config.toml
text_encoder_causal = true
text_encoder_layers = 12
init = "trunc_normal_002"
lr_schedule = "linear"
Rows from block 3 of the text encoder of a small contrastive image-text model, named by matrix and row number. Rows with one number belong to one neuron. Each number is 128 + 24 x the weight over its row's rms, rounded and kept within 0 to 255. All counts start at 0. Numbers have three digits each.
Before each neuron's rows are labels from the 100 texts, of 14848, where the neuron reaches its highest value: "tokens" is the input token at the peak. Only what is clearly more common there than usual is listed. The data: simulated telescope pictures of galaxies. In brackets: how many of the 100.
# fc1: MLP up (text_encoder.blocks.3.mlp.fc1.weight, 768x128), inputs 0-127
# fc2: MLP down (text_encoder.blocks.3.mlp.fc2.weight, 128x768, transposed), outputs 0-127

tokens: "bright" (100)
fc1.366:121151118141089129099137102125124134107108120157150151144133124122132112146167090127138170173144146162156131060118105109085115145117130167124154177121103086079169149119122105111135143178107079134105131115123121095141133134138134106140139160130135123089114127119104104163138148102182128099122123151137139122146164105124146138180069151143147148132132115128072118119142120105118120138088
fc2.366:133133162165101122141122124079160162159149121108124098119091081127098109154093147129136106115098087130114115128113144156150160135134121123133153114095129117169102151105161119148193109139138099128164166119091139129103076166107139102099101085107112166119131094124094116135163108132101136134119101143122123137113148129109165101121119124137158113133103122151125108109178155193124140128134

tokens: "near" (100)
fc1.302:132132105160159128109114131119145125128083083179124151144134109106129132070163093127076101145142127124128117094102149125123127128102150137195111102126091107157127124113136140127101164123115126149123123112142101147131090167148102091154110156134104145151099091141154131163143150119105162105121161120109153154115157154165141158132135115167089129188142111126098156130150097112114108160136
fc2.302:127130101138146134136096090156110091151079098082111190137136132100131150180128115129125109159157131133128105138110170112114108169132133124119135153171146094128143127098107138130172153091147132122141121149149141142152117116165158165158117134110120108156145123118106150077168130119113114114106098158109159117137143135114089122197109106142127118110150083105172157142127146113108101159133

tokens: "near" (100)
fc1.748:137111142145103083153152112079143112151091125113105120131112155085179106104124119093107135106092129155143105096117150152115145178116134126179127150132153150133163133128153110133115102131105168137142151094116142159128106138134128180118105125143106162143116130122090115068128160119120103124139107108156127165130175135143135143119143098090138168189109137125125117172114106114139117102172
fc2.748:093129102092177134153123157143111148161132158112143101077076137156132153121147155130165144133141078136131109069133153110151165086122100080090170111116100125137117144140154172130129086151149113106116118148140168136121096127119126110135136115104146133122106129146116145142127157114165164129100079163147116105132102175131133108122080124109121111127120141126091154134138171118125101114123

tokens: "spiral" (100)
fc1.441:104106095135109123139146090104120117109103095181139138129143066131175126149139123132111091093145130110153133131132125160122127142133108132180133159102138107181116149050144109109130117113138116130093128149124125088141160165148133130095091141140111142148107154102102122122085127125105096103129129124107162104137175137125166182140150122128113147118118138090075149159112115093141140125129
fc2.441:138109102114153173141107173138125123139147152161120108136136136103124156108149132167116133177097173105132128111101130080123150133116107110126098117147126136135066105140156141128090163074122146140149139100147145090084116119137129107106154130155111151105116110153093093094150124101136129135148128111198089141115102116166151105135095141172121137120113162169157130105118108164129122110113

tokens: "spiral" (100)
fc1.630:087147117132147110128149148137099148121092172161134113105153095096111138118120139149107147159179145157166153095097123134098168126168162173094143164085141121182113081138118143090121107123106120113097135099097118122119146146119126122139117136184132130111122115081087135137114134161095160122075083116120145108120126142141139111152137155133125130170121122126075134141132110128140113107131
fc2.630:153136170136102135098115132139138100139115136106129165139115128114128132113169111097136143119116123137117123128158102134134125122147100099117135120083147113103137177114129177128144101160107083113140095134114138132098071157128169123117083093118146098148165143157131134126103184128159059100088117125130103113081093155114138125089116137117153095104126127144104093141156166093126149157150

tokens: "disc" (100)
fc1.508:152101167102163146163131123106117167136108110148151127141096137147111133097117095091073125155161123141118169122126120140135128154122108134096074154112131099112132146105150137142119128155142126100124125125102086123140138135096123127129135110149095080156125132123109173167105177082120152152132136108118128155053174076147133170132114148116131118128105126161082150154153121139138146107121
fc2.508:108145092139134121118167160135125116114110131141128123114060127129154125116089125115159103117105169161108158137122104132156170113140124136125129138155133152155159155095094121162150092145110147141154093157082139153130125125106149149142121091149100090155103119142109163080110138135079095117124130118106123167143141087127097163098123135106102156085171163137115144130139117091086144123096

tokens: "star" (100)
fc1.120:124070144110103109103142138116146164132131072091125162140106157084113143153099088141080177131128156131140143081149115098111077205149141142157127136107141148110139118132108126132105119148107138132133136116080137096170133122127116167140113128148107129117115150089130168160174143143092125151128143119137114138152152139131092102128115145150113113145120069096131100132134119139137126103112
fc2.120:131154102145109159121101147118118108117112145101084129127151130139138142139121135093148149145110103123151092119150127123130129156135141130136121103150118172088161150044126126139110141110128152122113146127144150135127128141192135141146124105081100141116154151096100147133102105114115130114166102116183088098165056134151118157139157106156126166128106094125136117130164131100111115080164

tokens: "spiral" (100)
fc1.323:114151165139156148146109157117149123125105130126130167138159125153173166108121097135119107127129097132116118112112153105133142131168091155082119139124077154118125156117125150167138111180142110161164070150130106140093117150139151166118166071132161147161160088122122157134101151130147157142102110116133165129102114119135112158088111151128109107117163152131074112132114134102116136163124
fc2.323:145156140099129113128097091128201127092101118122136086129147125135137114123126130117113096109157117150103119076146101084142144131076123131164114094115119129112169129166128146103172113112135144142123129129166148139151095137113137119121117150111087142165102120177146177118127160131144139153138102088098119133144130162126171150154147136127129109096136084092091132170144134090139097117163

tokens: "bright" (100)
fc1.1:098107140105125169113073106100101165060108122138116142118126171128151105145156126139102151155119192152135067094150108140115107157112093185108117118134133117123171197104147150126121094141130129138177125110140140175102133148122125137113118103102097109132143140131143120128114171114160098111133127123125143128116174156153120110128091124116127130114106144112165138133141126133132121095142
fc2.1:152157141097087086142147135109114122155158119133128154157121161110146105141131187150166140135102159102124192116135090139131124086114097088154106148149136093123152127134105145106132145156137102126090114126143170155106080099083132174098134150124088123124156126111141111120110099124105100111150157155114127108122114115133125105122141147170148116086173159167103148135141097115125129151122

tokens: "spiral" (100)
fc1.649:125118122088106164131103100131118126140130147096097107154167079125122122114152126150118116084178148137130107102126139155117141127112113149109122144163135127135098130142142159135112087135117122113072155113133135147159138129135132124134125157144117079183079118146077175143131124114108108127133111088111155112116107168153171128156095077156128117126123057121105141160143122143080146140113
fc2.649:101164132130105102142118163134113141095102144138126090113112100121126088139117133121122149098104103177127138115091124148120136135169110188110177127125129185118126128125160091104128136147114079125154182142085120136142111149140116119080109138151115117174088111143085125156114138127100113118128117091145179107130111122132148150108145111115153183132119162125106148176174117143124136118125

tokens: "star" (100)
fc1.218:121111115131127125105141135110127184104131120154159114111141110115095125108142132144105123133193133151164138156145130131079091120141118139123151120124094058121130114136097176071090163112098141165057125128149098106134132131126106088155185126118143146138146123095141119129119123136145123108114126150119114095168150104104142096142099118134081128146110157134102125129151102135099133083141
fc2.218:144092099121124103100147136132088127168101122137111096146130115166153106143106171142132205119110105148143152110154148160126143106155080137115131144108129110121124154079133145152110146124087102135140130154074106104124146103119131126109131148145136108117129133155129127137144116155156134118149147141142125077123156182118085138116144129138119176134191149136174143093149145146136120078098

tokens: "near" (100)
fc1.650:132105161120106143141131145174159098122101138116124139114148121151127103172142142119206142103099114107138109113102145131199137140148125100146110092137138161147106146128128095145101095131157110152156112098178140146112135128112077144106125086109157164095124115145148140123148097134111131113134132122153179160150101111157142098089109158109134119111119147070168121145134122120156143143143
fc2.650:119141154108131105122165128084109130093172127117123116137140150132110120097116153137155117137162146094141141200111089102140134130146119102096115176105107114132147179112119139155118126134133151113120144150082094109123097091119115134102165157161115110129146130116138143172104120085111176133132125144123130108152147164152124086128147088107116115179093130160135171096102104129144116081129

tokens: "<end>" (100)
fc1.282:101112139112150138133161131165121143134102096140075129128138148093085142125158086102103153168164120173118139113108106117124138196145144118132126103106135160129157151156140124106074168115097160135122151145094102172153118101129119118127102141140136135094119095131137108177159126108102141160158132100175107155122128105111109120120141135151143176139099113125137091162108124115141086152121
fc2.282:112142144135115134122131116161113146090079115115095125159150131133157173118132090108144205123136148133173110084156128157129108138058147098088131134116144158143145122154125144109147104091085109127133157071102103101086120131152140122132122115136128149141115133082152129139137149150103117112116105160163135110137121119147135168148158134137111118198114137115105108136133103130103112099123

tokens: "spiral" (100)
fc1.315:078141112104116148092133147123124134117116133120127141119140072128104136139129122151127161147147124186121149160106113153105122138146183149135163151104110152109085131179131127103119067155101092145078140134102119133117186092116124131141112169172144112106122088147119147161117125137092113118088105076125150142115150121133155173138108119153150119153136114111104104145114122155160125153123
fc2.315:147129149099116120125121154122125118080103125106113141143120103153130138138172160130131140122154103116133103101118123176113149133126122079092130154143123109119072136139184162140102118117109105135100122125137126154114154114140099156151127120105112111077154133128119138142106144142127120150150111104147132168125115166173152176139135081174152172150103050109118089133121141096137132118182

tokens: "bright" (100)
fc1.629:133179141125129094133134120121090069124144139154096198152083113112162148127101144135187116122146140122159137160104125148113173145138097109146113088182146119105143137102095135100102122123130093126124107152164142158095121115122131137092141097127126132118136117127145132132164124107091101103127131120113184174167118122117160143113130141132117097115104117146167126124160116091131107166146
fc2.629:113128107136131127161123149163144148152148149089134169091153140214088146136093121116089106132128114091115098089149134092118136114140147151118154181097143116128132125118138103126144141106141115103139138116074127154135115112167133105076133129133146169133092145147111079161106106134130112127091152134130132146111150113130155124134090148153133145124092130159134115092130190165136106133106

tokens: "disc" (100)
fc1.409:119134172131180118157124170127141129163144159123133183102042154101121108136109134065143135158111139108141121169136147146164119115092126151124107153124110143102135139136135165125112130122114094117136140142118106151140143151119111160090145131139115092123136103128137139129112122089177179138153113090109149112127155106123113096146093154132110124130106145180131126113122128145172165089114
fc2.409:114107163122122125110132164139151144131117131127112182109082103114135067128140122096148135141119145130136155150098101168138107138149129111142098091129148122139181150148117091163131174091145131125133133132111106140109132116103115178136148077135125116152130114096114143147094106095170089164170140124132093073160115127172098108111136113123161101146134155126184115141144133133115100145151

tokens: "<end>" (100)
fc1.108:143137088124115094169161157167129155133172108148130064190135096156123118080123123145154137133127112090143158117180144129120106126137117138115117149085143104126183125154161149079130157130161115129073110090134114136122125111135099104173139152125099142143171114099130118103113127155112158109128106078101140156098110118130132120154116140126148111151131143115142114114136110119113098105146
fc2.108:160122158138176088136131141167125108153121096154145074171148110135106073104145109117150152125100087118128149176177111126127092110130139132120113159103135124137167139113153117105133116136167132131077109152116086124110163150128141180148131146115138117109131119113150121156141123160137105106120124096094150080080134164165151087148145135122140109156118110121135133082143119132158131161133

tokens: "near" (100)
fc1.396:090132094115089107145146107126111120101148126125124130127093150152166138113122132161171141115119148144141089127139106131144136118135132121177128108155112152119124147140122159142096099122151135113135109169119158123079097105144127113094155093078130158176118095157114117079133118111118127084126113143116113206167150114108122127117140107118121151171171140108193117181119119109136122132140
fc2.396:133132107125150144108139147131114137102094108144082162120097101076143137136138134086136149130145189106105136143107169103108118132112138146160150125166096141158080139103093106175131127117145120123149119107157153125098123167109168131118093068136108128090114151157092142166127102120119155138148096122149163188139090116124130112128154121124135145099135138152144158170144112112120140153159

tokens: "near" (100)
fc1.434:105124118145160124115125108101154125176126101142115117127146115077149121106152136118127138115125130071117121187122138095141141176132145087147137135139163127180093106154163159165097145088125142127144143146082124119135088114111110085151127128080165151135097091116119129120134091132079133134090120161129130132137135091106120127190136105114138153143147111135111088151175132115137108127134
fc2.434:148149117141146143123119118115153167120168040148117124135138132103154106115105141099123124112117100090119115155133126068134143118128123115112139127133135123156127103109180144163157122125130170150179155130093120169100052114175139152161125125108107144132116111135146121098148159111068117118136132150138099131137122134063102144148133123133102112132150133130115080106105112135135147119124

tokens: "spiral" (100)
fc1.496:118150146127144144117129100143129155132116133127126123167129087114129122180142127129121125123173130165118162109125129136143155139142168171094126153147102109112128100159139127114134109142128078149071127103166082114148173125158106127116098174159128114106127117136101140182120140149133127116085140100119144131151127087110173166129169102159132111103125084126080134155110112144074126167113
fc2.496:113148143121142097138106139116108089092109132133099118143161064108080112123124148163137155094109110130149138122155163122131119107150121122106190128091179115152105140115113139085134109119133120111169170136102135115136103141114142130100157148115132099146122114131084139130116114094129129144130086134150139104085107153170194131119107125111111167163084139119107146161175129148116098134132

tokens: "merging" (100)
fc1.564:144109110185150130121134139090121126115122100124160184119111121083150142123125143136116119140107138098130146159111123117103130151174163170169113123145146088171133140123140149111113134154110151117139091105124127121134101140137122153138154140099140124150113099093069137064162130131126120098082111161139142115161158104091140152138170151118119140140132141099087098127133145119086137128194
fc2.564:110123139110121114139152108142125151150149154125124128103160129147117098132159136142115101046156170117147185107137121136106075068095093124157151131106132151135139155121117088127148103096123150124131160111107129123164109103094130072113138118131173156172148167117167138144096109132130132112126163109129121168142142089147146112139100109148116161150102159127139123131133160131115132118085

tokens: "<end>" (100)
fc1.233:099108100118106116161090121131109149131089095106106114123104169125112116106127108126146151140094151151095109135149142139144162153137135139131134089151127162190125095119145145151080099135124131158136133100142146161151140149130122082116107101151143130156136108122125145144140126150149071188106085139125176155143147074147107102123146134090118107123131117090147080136163125152135135083112
fc2.233:099170120149113150098147110085156135171114119154150139106131104085124119146100187117123117118144166115181153151115129108137092127121083160112134134123108140121146176119129159137118153140134133142126144134123116162136130134143132138148142117108119117139124119112124116150096146090133168079145151118098123053138133177123164107134151126126190082098137156160138132118090107171126124119094